Weights of a small contrastive image-text model.
Model: 1.5M parameters, 40-pixel images, encoder arch densenet, encoder activation elu, encoder depths [8, 8, 8], text encoder width 128, text encoder layers 6, text encoder norm layernorm, text encoder activation swiglu.
Rows from block 10 of the image encoder of a small contrastive image-text model, named by matrix and row number. Each number is 128 + 32 x the weight over its row's rms, rounded and kept within 0 to 255. All counts start at 0. Numbers have three digits each.
After each channel's rows are labels from the 100 images, of 14976, where the channel reaches its highest value: "responds to" is what is common among them. Only what is clearly more common there than usual is listed. The data: rendered made-up planets.
# conv1: bottleneck pointwise conv (encoder.blocks.11.conv1.weight, 64x128x1x1), inputs 64-127

conv1.4:112131105159075138108116128112133096157145136185103092124160096100152145120105137124097151182109129135165186099070136143073063141157160075103110133099134160040135088221137145017117136105072173
responds to: moons: two

conv1.63:115134095126127135109100090077093091136147123129174155162124103194101147082093073097107137091122067156108116130079172143121133146130100161163144137171134050153170082066097139157104148169117120
responds to: ocean world

conv1.54:142060132136126128152098149119126186135082153132077104152162097179139076133126088153148093119121147155104112160176090164133133156108073169152150101119157094148189098053128166101138112108045149
responds to: lava world

conv1.44:147111094133133137133064150139085211178168163152109170126137106137115075118165127145177156112094186069120168132171099127121152123171172168138122098166142099166063053104153131083115137110109084
responds to: rings; cracked ice world; cloud-covered world

conv1.45:121154143143129157096058112129103089168160139111156119066188101178135168133105152141136123127123093113156155052065079127118161113169170149120097083052061102106066116110170176092098170161109096
responds to: banded gas giant

conv1.36:090112150047144127158126185167094148200136163097131142141085125098123116120163127087115140134172123117134114141157121106093152144122104091135092164111088194171161138123100117116092134121107131
responds to: banded gas giant

conv1.18:162154122118113118175168115151168130100170130141107124168177140147136055151117116150116139126085108110138110118149187076096122178135085179122130108071098103207116104151090124129182068098051088
responds to: moons: three

conv1.7:152149178154137161140158154100219179086090148061103123154170139128122100116190155126141089114148202153138130139133134143108144113120160181102149170152158183175166161213130170134101130166137177
responds to: moons: two

conv1.58:147101091158174138136122070170105145085078113169235156143187073167112119084120113111129134124122127172127113165137184185080099162168133122150141133116119083114164115115109124082153173102165147
responds to: crescent

conv1.28:139114121141127131176149190106108131100109137129128139115152168170121094116163147130148147081166083103163156109144110148107203133149133131072155111153091200084139084159138151144074167114082166
responds to: banded gas giant

conv1.46:107101059137167096153157102146103173114196141167149143090115121131148137091086093130095074123127124133129179168120066130123133128076144153107122154080140112074020183141121135106121078153132127
responds to: ocean world; full

conv1.57:152142154160109098090088098154124152108128160174084111113137128112115117123138165105062084110166110217156148065193203122143117120137116098136112086145155093122158149088123105117157180142140154
responds to: rings; banded gas giant

conv1.30:053158115157110097091194174096143131099112128154178157121165139119160129144131110141206161120153171194176129172094150132182151185093142085212147114096097141087144173109181132097138115127114136
responds to: rings; full; cracked ice world

conv1.9:191116105174134169115242141138176163103086115119092137108129092107098117076080172129124051102099142148101147077100135146086157138122070128162119155109122159124177112132119116126107191102146115
responds to: lava world

conv1.24:162105073140091146131157062085095100090105110168145098136177133146111092089142156125173141194115121157104074125146169185079109088117169114134101143076118140072177078147121110068169129020104152
responds to: crescent; banded gas giant; cloud-covered world

conv1.13:079089113110121127067136123146110140117140140132130125106133170098126159135143100111101114098149154110135189129183151161065225119084097123154110144058110088123122126139102113082121136155164162
responds to: rings; cloud-covered world

conv1.34:136173081072134154105093111120152065136108152205105114145101123091109128078125127093107104106156065109104121157080107138071124144078120107138184072142115090099089151111171186164088125108140130
responds to: cratered rock; glowing rim

conv1.47:170154134101142126121146123107098129101093100142100142124119127157156113138130128175198136061071150130138092066100204084100187150132157129134199122179081153145096201105085103131175134140194140
responds to: moons: two

conv1.42:143101131132122128162118148153102189139121102078107145105119147079185132065089134093169113114163216155091183195112137138107156164093163195182126198116107134082165132122116134115134090169162174
responds to: ocean world; banded gas giant

conv1.5:076097113174109154131117151165122126125103113055123184125174124109162143077118126104147053114101091035079106115141088170104110109119125155086082134150089128110179170130153072101113171106150158
responds to: banded gas giant

conv1.39:121114150163153118146137123144097115086119103108121110161180075075173155173128145176092082057125207111175121177125145085087175108077073142164109126140109162128156189154075154168139090075116200
responds to: moons: two; moons: three

conv1.48:152115110156126099125128074140162174125146105121155135137113140117174109146101038147163129136141112108096123091150141150097112111110116141113179199110065110137154148110140082122100034094141098
responds to: rings; cracked ice world

conv1.56:152142188162161115196198078127125131057164124088157115152113172133142191079127155206122162183098140148141152132157127106109143108158100141195108097117162096114101045167128135098156154126169088
responds to: lava world

conv1.21:136134218117087124132105161087109159122140167130082083101108120153134094111123124139105127159092133144124170157156144129128141098065091126130142193121083155122104086157114130087198141082109078
responds to: crescent

conv1.23:107142103125165118128127068110184109087152131158134093104103117138131158148140115121116122130146172080149167128177157128150119178113148161142108072077171067118136142143189148121142138087134121
responds to: banded gas giant

conv1.2:085096100171136162163144149112166120159064155064059112134100116111140118139088173135165133108105144165149080115134148202091151197144131091141102160139117127171148163171079099126138152128116130
responds to: cloud-covered world

conv1.17:057171133090157141089120121096101117162140124099147125145186102152121110172170163150162136132139106136104081138102141117070145124087172143187133104106120100178201183103140181164098128111166113
responds to: moons: three

conv1.26:055139088132114090115112125147121135156156144094155104125126115197134091201119151113155105133177151092172184160115104009122160216172123144119140100127153170123129099132121152160096126144135099
responds to: banded gas giant

conv1.3:117172089091131126135157125114104136075101133146182115093161140150157116127129122093144090116125139196118185115118126116150088200147132136075139094221210158139115172080113090096110157103191145
responds to: rings; ocean world

conv1.52:128180177138105063118157158132106145193161108075081131179129117136164100146191139124176155157066125097105085179094059145139123140113089102131165113108134206133143091206107159151084127160116148
responds to: banded gas giant

conv1.53:090098185131162158129122125134100151096136169145084106170182045135100110100149165101109182142085132116138194152172126142181158130152116098092100060111088148117129153108089190136183114098140151
responds to: moons: three

conv1.40:064195146108099065196174043127123105118153133136134120123140093151120158099152138157136145125149150128151153152132161163160112130142177137057141086105119105100217086120171178070080140082194123
responds to: half lit; cloud-covered world

conv1.31:101106107136124103127130151136089154141187137134198141127124132155133188164130101161093166163145210095187166173160059117106177144087125141144128109123080131147203159157106120186099124073104052
responds to: glowing rim

conv1.20:158111156125133170116098148121107117120113121084115142125128124092087146148150174131075122095154083064205128073090131173147129114077162132149190085114145131129110182157054071131141160088182110
responds to: cloud-covered world; polar caps